config = dict(
    tokenizer='word',
    embed_dim=256,
    encoder_activation='relu',
    encoder_avg_pool_shortcut=False,
    text_encoder_parallel_block=False,
    final_lr_fraction=0,
)
Rows from block 7 of the image encoder of a small contrastive image-text model, named by matrix and row number. Rows with one number belong to one channel. Each number is 128 + 32 x the weight over its row's rms, rounded and kept within 0 to 255. All counts start at 0. Numbers have three digits each.
After each channel's rows are labels from the 100 images, of 14976, where the channel reaches its highest value: "strongest on" is what is common among them; "patch colour" is the nearest of a few named colours to the mean colour under the peak. Only what is clearly more common there than usual is listed. The data: rendered solids tumbling over patterned floors.
# convs0: first 3x3 conv (encoder.blocks.7.convs.0.weight, 160x160x3x3, each kernel summed), inputs 0-79
# convs1: second 3x3 conv (encoder.blocks.7.convs.1.weight, 160x160x3x3, transposed, each kernel summed), outputs 0-79

convs0.121:091128122113144115152126073094098124132112055094057130121121141146114090099129102087081127123139110088081161140138141100141118133118093108109061123144069101136146100127112095099159149111087124108132089102129120144101107106109085133102117122
convs1.121:140077144097122136140128166065190112131098110113156124155183202133129158149149066059177126086146123184181160181064105131111131170127110107142152146119160164059080086162153070099064146098099130154100098146126096121110119104112163084172136093
strongest on: yellow object
patch colour: brown

convs0.105:107141105090161203100082080122155097163062122032158127116138143124163136124112199148123085064130131151116115104175101130100172124129085092119091125152142154073102146138128159115091112159086123079116103088043098112123084146158128126141128117
convs1.105:117130162157115113166122108151095094114178125171185082106105115102099099116090091064093138147079151100140132112131139133095116051102086108158148129086112105108142110092105059143116057122123069090105132100186192093089095092113113094146077174
strongest on: red object
patch colour: brown

convs0.96:147064135078110100124091112128144090126079086081058116109135053076173113141110076165085140125087083109146086087090109140109106145120084115056097136100158088098109093100126115141121138099113114119102130111085127108098115114128126111124115121
convs1.96:102154122121159158124155159136104179097048132187136111169123165168073105151151106179168103113154167105115121163106153160114177108137153145137170153120093134141120147149066093107142145039135119164067113180091037093197106135102178098154130042
strongest on: purple object
patch colour: brown

convs0.33:119102136142157164123140115182158110132126165087113092097146083100147107192088168087081143113098071170148096117180101097087161098086093075151178069098154153158120171085141144122154111126067151101132146042147113153120075173156127120180089089
convs1.33:145166124076093095174133122066047178127118061147074123114094150138093132102117136145111097112155120085147090190072093093166067107090154117101055140106109108088158144169153132144146117074119136137139103139135157132172151096095097096085096163
strongest on: yellow object; orange object; its colour: yellow; its colour: orange
patch colour: brown; orange

convs0.140:150171116142191175111141136163182147119142161125095144137170136127198162180126188164108135124104112167137084133221142126095198145099113121121180096124160189151106176102111175129127118097108149112153157089111085205133077206136106123169100089
convs1.140:118130149092103122140150148084042114115150077118154139097072158151125077177106099155112103097117123087125085115109074083144129120095102088113047154095141101086141127162177132143180092108095113115107066125115157106185163112145094104158148187
strongest on: yellow object; its colour: yellow
patch colour: brown

convs0.106:096091109075136160102096078068138124147095108100115159152110122104164120123089190067117089085144051142138109168118157154107135169125112066156048102119156132093111178111169209119089112130063204058155081099115084136119128170123121103151130106
convs1.106:155132171152098121173146113127105156132196151171111102129117071068117150103092098121133162051037170140132110132099118109121113078105122107170186118114122122153112085115144040136142137123139059134093116119176144136094148103104172142087071167
strongest on: teal object; its colour: teal; bumpy ball
patch colour: green

convs0.127:149063142099106104149089120128176139171107115079082096118106085138145112089150118118126127132133089144140129169084111064132126106115131106146107093122176025120134129100079105128121145107140116136079137131132091124127117105123068140131055102
convs1.127:090160170110094120185125129145144119158172136162214129120084115123095135214113077182114101133141138073099130092159095148133147122174104092149119142087145100120083102109127121128090146128140143157158062130166204072121113110145128089072114240
strongest on: purple object; count: four; teal object
patch colour: purple

convs0.91:095085116072143147060122110088136145092145083110110100128067088111147122126095200079089069060156081133143105130178126092088149134129095068158104106134109161097141162091119166130116104142061164072142099085104077168175096152143114112180115120
convs1.91:105103145166085046170113112152143092103180141138028129121101095119098084141145092185094157118079152095111142146108064067133100095091086113111121140154103143152107034132133100139130146139122131155154135121165153084099154085077150110084171175
strongest on: purple object; pink object; its colour: purple; bumpy ball
patch colour: purple

convs0.146:114124088137067037099129127081092123118119124138071115148121154143102091135148040097143104140073153133128148109042121097156117107119126124105099087103112083121107132101072065137152135103098069117067087120120139143108130111094116115066111110
convs1.146:135119050125102138151132160124108162108170160174136133131160128112164165099179127133150163162145154155191155148108088143098097141134088083178168142214171149145162102147115147147130162115135165155118135200108041144161084083079143136132156097
strongest on: orange object; count: four; pink object
patch colour: brown

convs0.55:169132105126171186110168133079051118084153141120144155144098095117172109187149113145143102143070113145172093135167113106149167082094120102167075145125101115146125129127108094105141165112158116135079111144148098101067197166141177130161129152
convs1.55:050182177122110087155137121128170155132141127167086110103131168098083127149121159104105146148180155094100125063141169134164090128126145166096104112102111057162165146151180153142194094167109122117165122096134191135150089118133065079124101136
strongest on: green object; jack; teal object; its colour: green
patch colour: green

convs0.101:184110139121151154120160124093050083078176139115135182144065083137148071165155110149138107141095117134148094121170100084154164108089125098176091163106067114138095119130140098094125164086160129133106091158165133110113203154160164167154144158
convs1.101:045186165140109097178124129168148140123097136175117099089141161089063121138124149121113137176156147050092123042118145117152107122126133155115121116116123077157148129154144155134187115146094119126156143088132205129134098098143063078086089154
strongest on: green object; teal object; jack; its colour: green
patch colour: green

convs0.148:118111124097158138131045074137133099143137088088127059123134071092131122118089086083146142075099136152143068145119105119108125115129108105169141091085121127092109152103086110114130111105104112107084130073174092170118089159107068123121093114
convs1.148:144164158083074085164190126065151153106117146189104150116118158142110124138172101157113121132147099119097131127116113072154164119089111115102119103168127080162139100113155122097147186165127110194171068169117132098130156101113144102130085156
strongest on: black object; count: four; green object; chain link
patch colour: pink

convs0.82:140074097122115078077092123121146097121146104083082116135134121094104117127140097159111113122114085146146122113086059090125095109142069057154142120110138077123100058131127089070119130111085108102108102132138075132147195114125115139086087129
convs1.82:069155141119104087203154117099167096065087126148135096126124115164091122148104081142100135147164158142094158128186135153126108136141162139104121138105171104133192160131068133225141103126086140150132149083112130121109117061093150122085113125
strongest on: red object
patch colour: brown

convs0.113:099083093063153144128071062074111072172115127054117128115139095119141122084087135068140108079108098160145126121120110116081071115126081057150102130102141145076087137093115148114055113096088141114113098100115057105114116128102138137100135087
convs1.113:157122187098132107194085146123149128158207106172148106113123128119110153133106074128127131105098141062114108128100131120151168089117125145170130136146098062099134125137153090126093148214132094181134102152199162133106125120132081121198067199
strongest on: blue object; its colour: blue; cube frame
patch colour: pink

convs0.86:135140116075194170107141144098097157090134071120102175172130134119164157167101194123168069115143112151134076142221113109167184134128149121154143142112126201118140160128121170129119107107119179065106131137120112180161163200137120152172132122
convs1.86:084091151142093081127117172148148109093155125149100137071065081102133027193120098169091123128091125111097104044142124094134138128113104131098130161124166095154109117151152143111151136135129113125147124118143165118124110113143086067127159192
strongest on: teal object; blue object; cube frame; spring
patch colour: green

convs0.0:145111130126143156139159093196153083102127158065096119139111087149160115164140090071111145083057114179141042122134089103152165089065106100151179062118158137142096174077051061110128138126105093148078151088128076148077127142111135148127088105
convs1.0:104184133091069107148140107084122167136107088149115119108101156156101140160133125125088109118195114075098138175113118149127131165138152120076072125138146166138161154154140116163159107150078171138154102114134197099221157106121140107117178166
strongest on: orange object; purple object; torus; its colour: orange
patch colour: brown

convs0.158:136124118093148120129110128130091128095099119094039135091117115133128122107098101142152132150115124149089115081142113072120112127092077102043115076085106110142112079143088115119125111135163095137112092100122109104062114125146104086104101127
convs1.158:156134134125167111162104174132119091122129120146116143176148161116148183138139129117098108110110133029146186157106160122158084113184137179135102140172118168084110189133093085112081119093156129184091149156152157127157167111123166128118115191
strongest on: orange object; its colour: orange; sphere
patch colour: orange

convs0.62:141110112144122140091128082160125061133124147084127115106082047069155048145061154121111143120100105134147122036174116120049127133113116119084145102071140137116082139109135137092122102129143134094131155027102126127105089126164126126154137133
convs1.62:093200139133112106162187116094113179154092103146093118154156183164074139109138146129123105107167136099091123214068059133175125098108145114112101100122112097129188075134148118138181127096087131131127130141165189112156135105097089102126066133
strongest on: yellow object; its colour: yellow; orange object; bumpy ball
patch colour: orange

convs0.7:054098113092149115168098133071108089137112083049091119108133113122165130084108149116074108110082118119100120141113079089102059154143130110073044101099095087110117122095121108131137067150120091159121065115135133140119088154127119103088121140
convs1.7:110098134126169189131144131156136124128153156196151164185141146160107148157140099142182153101129125168151171207136160143136174149162104104136209163128210154123094111146151098080073166135129132144117149147087145122149076102146162103181124120
strongest on: yellow object; count: four; orange object
patch colour: brown

convs0.154:109082107146049025092130130113122117130119122101099022108152119141123112097111027086087097126090109151157128125083086123134081115120108133071136127147129099185127074120087110114160107144097097133110127134107117062156125067089136136116125141
convs1.154:095137066068125102149079148071139115134142155195091126119130093168140081112112085173173121146141148106209119136121134133131147171109136123121121104155164143135155164088066109164063126039138125135060096153102042146119083092095116108160073076
strongest on: red object; count: four; its colour: red
patch colour: brown; red

convs0.83:150068067116121079119102145126195119141126123111088042142146060103169122122104080112098114148085104122107070126071121148081093141118121108091115102088133070127100109054106114131164093111138100102100121116124123128102118156138135099165109178
convs1.83:094169180120083158157137167199143177110079103168173133153142196159100125157159149143128155100153182129086139136118109128136162125151140163086167144133120142127149142154166155133138156145095154172093163177075092100200095134142108106184139149
strongest on: purple object; count: four
patch colour: brown

convs0.40:137144079116145096089103124117107123108087110103111130075091132080144103123132082079132108087131131193092112114103100105115055137103151178091142099143095120130135096135050149130125111146146139104076145082132086105131094111109130156151148041
convs1.40:100138161152137148156097165208095137150159163159108133127116121085135143104143099115193186198144130065151123122111085115112137154128091141164169141182153161092081112199070141089101167083078164108073136134134117140137172132157130089179166136
strongest on: teal object; its colour: teal
patch colour: green

convs0.90:136110129050160170102139111061076146085143010107135178174125125130138161142082145117156093124121101143170079160164123121181164140125141123168074121115123158112123153119122148093128128093098170035120099128124099103125171143110119153176135138
convs1.90:072160141153127112154140134127144149127122139173108095042104115092112077150110127147133140139114158143092128020130177118132099106115139150138151142112143089186144131140144122145177117157141085138169158089154167139101083115140095063088119157
strongest on: teal object; its colour: teal; cube frame; spring
patch colour: green

convs0.54:135079133065129104150127115107108083121080100068112123031096059109116113120088132178046115053076067139082078130106118063076111101120094074120123086098119085122088103133119077117116112111161111130087095078149113152096105148184148101085151117
convs1.54:089167092132154164163120142131112133136142123162106163164080115139099140168125126137160095126161137075186192213112122145149122149179122130119127134145132167101124129141099104144064132112145162153126138145058173062152161136088151188083167188
strongest on: blue object; count: four
patch colour: blue

convs0.32:127129125103100106140119173062089093122101065084100121120136143107158071121178074112146100120082123116099121117097155124144085106121131131112047095156128083136146105097100164133170131174095122107098086136067113102119163094088118123098066098
convs1.32:122128076153054125093166095153147164141193175178134133145112130163126164135140113157133185154150111177165145145048129171183120132131113117122189129122184113206158155086118154137179158182133146186146173153115145106150106113111173172124079204
strongest on: blue object; sphere
patch colour: blue

convs0.9:113153101100146087108107125094112133103085082067084105041139132121099153129121099180089129069117097117111137087098116066107098112130061074096112091081117072119130078151126076141119129169147073135114073089116072134089084131187120068049102094
convs1.9:141151047166155131137153116167159126158133153171142145166121113132127167121152145098147155167150162143116175187089107122152076165137122118134151107112156124138098178136103106113093133099154147150096134139090195111141185124064166201128164150
strongest on: teal object; count: four
patch colour: green

convs0.93:128068139074079061144093125107157091144121068107105113098166074119141129108112061179088117114093130125104131115059118123103058119164131161089081108111122097116097071133154078099101115092157091129089089107132156082134104104065116120079116140
convs1.93:099121088112150101116145166154139102092142156184148145158080097200118085159140057173193128194133143147129078172108157177127114123147128126149171167130111116170092137139039110128103159052153140205073101169095107078155110091071160087122130093
strongest on: purple object; count: four; yellow object
patch colour: brown

convs0.20:143122132076136145116125125014112141114157070091130136117125100119135145132133151121110012070129077143156101134150101087131138114097125063162000118109102116094142134110106151128099142130139142121116081126170075139130143142146145107161129116
convs1.20:053204228161113101209125120180158161098152159189139103118129146075120130155114106127135170128091142084088158128140136125176128110148096140165150136119148095152106168132147056129111114117129076163160112125208206112125129101105100089077065186
strongest on: light from the left; teal object; its colour: teal
patch colour: brown

convs0.34:133084135149169161095151128148138027093134159072134113089102033108154083151133162119105113113116094163131116084180102140038135124114106100176145106077140166131053155091121111074110124139104133123116142090135069117108118150175147135156130083
convs1.34:122179163135083069184158116133132200140139107175084148117145188136093129094111136089160111137152167102119135172094102102159108085093123142128138140136117061111157102159143161157144122100120125118155107138146200125143132091101098073129095127
strongest on: yellow object; its colour: yellow; bumpy ball
patch colour: yellow

convs0.14:075059129128170131138103099107130065099127130061111102139174089116116062112129127113098135065086099102100077162103095125157109127111097080164093039135113081100124143061055103099163140165023078147120128075143054132116110136117099172085078136
convs1.14:195133132144101134139115136107168122101113135141146156140114149123202130149142127152146176098140183074073132179156148130116155128147105159139086138175002186103135123166146135142097139138184136173156129172130194116164179145084187111078191143
strongest on: green object; count: four
patch colour: green

convs0.26:095117142120108064114107097092049133128079086127094117082129135126090090096160136138115118152129128120057106079119107092120114136132111132075076123143067115121107050121090120160151118093136136140099072093134123123120137093139129088130128085
convs1.26:139152101160197192161144182152098115112153149090153138142161157135117192138164102105149112130156133161183169201067131138128097146145118172180134136159153164099095131159095121117115183119130137150101156168139082159144092094117175174129142136
strongest on: orange object; yellow object; egg
patch colour: brown

convs0.58:169141098137179137130151102158180145089135160139097163143122136141174138161138189149140162133133122173144091136197140125131158150099095090139162132125137214152144156114155154173140153117128135131163130097136085236149142216137134130183120138
convs1.58:083114174126104123155102154164083085103108110100110151095102151110108082160118148154087119125132105025118110087116069066105151120128044092101063168141158128088106147179183140109131137115069143111149092122107137125215107133134116061135171179
strongest on: orange object; light from behind the camera; its colour: orange; bumpy ball
patch colour: orange

convs0.47:145064119130058067091094097142117067138136144045084135099147090115148096084118045136080129126059127126137102079071126096159124130071086092087127081107187092153128178072077075103163152128100086117093111087086104094111124089087105134115111134
convs1.47:140168073077148137103103131087122178175127117142108115191157150155112120125114210164196095085123128051145144152090119126112136121129128106144131127154143133084132099166180078136081151064136111152149090142130096148174174117085150118101075125
strongest on: blue object; count: four; purple object; orange object
patch colour: brown

convs0.11:104129097063150139137102111044096112147137065071115088125149113155152153093118124140077087108092078108087150165099107096084094100125152102095059116117046093126130131122144118138140083137111072145085070129128105130114096129111140154135089105
convs1.11:069127142159138183116133141153179110147139153174174144126129177153096138188133074143157155141153150169144128156139191153135176172121103103154209111136198189114092171121101105124089133135114136150132127111065111103157052107127149067214151107
strongest on: count: four; teal object; yellow object; brown object
patch colour: brown

convs0.28:079105116089104135111053113111143084195082108060094117121132165108138100088119157080155112083128086154145134162043117124093100125133070094122122110136164094067094113170168150097090130126086144117113098151080089100093111112113118091071113093
convs1.28:126098117103104145158109104102141107143165108162216092106119080118103142144092095143107148110129110055130081132189139161142220119133127098192120111139139054107145114077097122131158159169111126182111082117202105138129085105142067161164073179
strongest on: blue object; purple object; chain link
patch colour: white

convs0.1:044101143104170170101087143138172075125122100042118097095108053108151124179117161174080122081115131176133101120154121134070113128154079097149108063101157141095103122113125161090128078139114135107124113093125124143144006208140109102152140137
convs1.1:136069148100108071164144087083105130140109089243149127133116129126085108045112113072162085107104132093100112104042141107181133107105146126131114156131154132088130149107078140154105127080042137155073102135131140107090160069101106110088057105
strongest on: red object; yellow object
patch colour: brown

convs0.60:092090113132140137095137132078156143122063132113041091146124116128156136170119157140115057095150107162142149144097157202083076120196149158096096070093164091157093071106173161122159130136128126127145158121103084113139138160144144124110111120
convs1.60:149077132160087079163089127157186096187164115127109155146090097180119101076130109078133176111089187164155132185053133096117125127086136148138153131121074164174114101141121110169095115127127112117112112156125157140104147109084119144156089114
strongest on: purple object; count: four; its colour: purple
patch colour: purple

convs0.77:101143121133191156135161111105113145086111130128140155073093110120139108108164079061130091108116103159130129094118136139116096118111127203153148117148074140153116061123079088124151125109095118125052163070159097137097098141103091144167090097
convs1.77:110134172172084089172068137179176089142105164121097161111114131139111086091138074103178161195143189076132162088152138127105164143104121151136149137144149164091119147146058143132082116131112165078103127140111219109127139086136146059160172169
strongest on: sphere; teal object; green object; largest object: sphere
patch colour: green; black

convs0.100:130098140097105126131111096068040115098062126102091175131128134079114122092146161151103132105123122177096097107073154110142123132094079073103089130133123139129122156140132165116133149090094137109116078090109109075125165089089123109134095108
convs1.100:139151154166177158152085117162140110108163142102120140101161159140119123082105181100123167152118174134198183081096179116098116121100103174177151146121139164146115160148190181162096139153061161126192182122115104185130109159090147115132157115
strongest on: teal object; its colour: teal; sphere; bumpy ball
patch colour: green

convs0.21:090114083144124132071145138143109067114125157097121106121096066087152084151095152135083081108103088151111121112167090104077134123111114125100153106098132111130024134099080132051080088132134146131117151125097098130085074138170146153134114124
convs1.21:114179177120121129137171138089101169146102112093094077155190151181074194146136164154128096145182141102120110188118113125191167133118149101108137121135141112154179104142157126183217117106107151128116118139159157143199133126107102133150081149
strongest on: yellow object; its colour: yellow
patch colour: brown

convs0.59:136058125090144125102122120075103072173147111049063100129102041069129081100143072122073074066115116167135081138091134122090118137107122088145131049085144094086094164076094094068121131133107118120097121115138061109066122138137102127124090091
convs1.59:104176177117143088122099113117158150137171091181100099158188148172113153179091140143132141128151189071147155144167088117145105117160152112128124101148101109115165080131144111143127120184152133161131124095175240129184135143130133099116094202
strongest on: purple object; count: four
patch colour: brown

convs0.13:135088161106155126152117081116091140117170137097094139091093059127122073138168103181148133119122090124141049138132135066128160132070076045168161128127128096108064161079083157134097186091135147144104117122156103094123174140122133129156082143
convs1.13:110143105149144100160123147171091085130150119216081118107121078081109136161103105110102140228124142050126183114144103125150078093155171149094083153147121109119103144115053157116139104094086133142127128101128230110107131118131124080047109163
strongest on: red object; sphere
patch colour: red

convs0.133:142075106099183073116106082099099128121127077105124128124110090103082082116114094131147128132111135126095048150128142063117106140093075051147101120118071098136106118125062135127146098137144138137102008087154093087077116145160106155118133098
convs1.133:179141154120149121145121169182121093132092119180119137151143151126120160128119113127149116160106124095151151134079132127141141095146104130094162143188169140084086133128116122117093150065113110153093150157054208149142160092131158101120095141
strongest on: orange object; yellow object; sphere; bumpy ball
patch colour: yellow; orange

convs0.116:083133129135035079130127111118105128165120119113077089096091149139024121117101091083128133144134135154101128092084106112114095129091106120076126104123074100185112111145078095110138095128115098128099118100118121037117107065157100106125107110
convs1.116:157085044109141132095102140098128109105124159140082152153152104121157138091128116146099101075137104094175151181069139122126059135153148149141094107161123154126133148101082123136084145067182124161096132163122051144139142120109174143068120119
strongest on: green object; orange object; count: four; its colour: orange
patch colour: orange

convs0.143:062155091121118080141126122113146123115133116125056094150112146173121117107144041071087128147117115137121133154033160125127112112127096076109126077153021102159153112104099090145176088149063129090085086113155126162117103131089096090085133136
convs1.143:167131121153113205116122122147158108106050171139193160155112145104181172109143079093152158072155150178115176136138139133131173149125159147156151132137112115128096134173089137107082128086131149172074160166069074101130127115115158141165133065
strongest on: count: four; red object; green object; its colour: red
patch colour: brown

convs0.111:128156134136081106103155075119098132131072103098060131095093148109097139091119136111135107132134117131066152076099119088116138079070091084032119109122099127156151117131175111162154144136160092136161119094084144092073100106114130075113092139
convs1.111:147100039086173171076113122095132129136179106119113144224161096145138179156136155095092137068121137133155124202072129135148124108142125136164145098116122137103081161111124099102116139087131132153093143154169035149126176125101144184113131092
strongest on: teal object; count: four; purple object; star block
patch colour: brown

convs0.108:080109088094159075139119079062119121136103102064080082096164123058094131126146079143102057052115093168106114121069146078143118098107078079109103055121097097090116097064111119099143134177119094140127073080100074131113058146127083132095104135
convs1.108:138088135128149103112105136156129064159171141211099139135114092103153192132150165127121211219137132070134146152148073121123126150142092115160098147182093128092054157104144124061090144096142145157142111171159176143125178125114152122121124135
strongest on: green object; count: four
patch colour: green

convs0.104:119093116116162064099129110058140127128106098104051037137176133095076118157145083132141078087093083127137131154110156124097095104135139121147117050101081102117102077104103089138153078173119078129107108119157065118110137134188080137115076098
convs1.104:162134104143083107138075164168174093119117145167147152156144103129182158136129107142138196187169138111136130178129095179112106163121119153153099133169088142113108170106092164118094120088166147142081133174085220142125161088104135130094139146
strongest on: green object; orange object; count: four
patch colour: green

convs0.119:112138124135154149082158102122110160081127112115157129131115089142118097155122093038133123094134146108132127114124105152159102146154122115146126086102075133162106045105080105091173127073113120106064139060144109118141137155094147090142128112
convs1.119:081160150144130123193102145132161114124129121100070119096141142153088097086149065095146123147141129155130125125098129110135129138079115130101133114164164153146174147140062119186128152153064143082117139120069141106108118075085105094149131113
strongest on: teal object; light from behind the camera; sphere; its colour: teal
patch colour: green

convs0.155:093129131120185170115182118028098159114129118135107149152156152144126092192166095131151055137097138142107150141084148165172076111151131162155043106116125118169135059085149119126174101102107111140124101141154080114132148189129141168135108121
convs1.155:102105168155084088147078129177181103111149152196121132127097108139105094068145121080151196170124160131137136154068156184105101137132131174136168131124108136168106143097063154127092130086117145142078169191069135120147086095098144101175108123
strongest on: orange object; count: four
patch colour: brown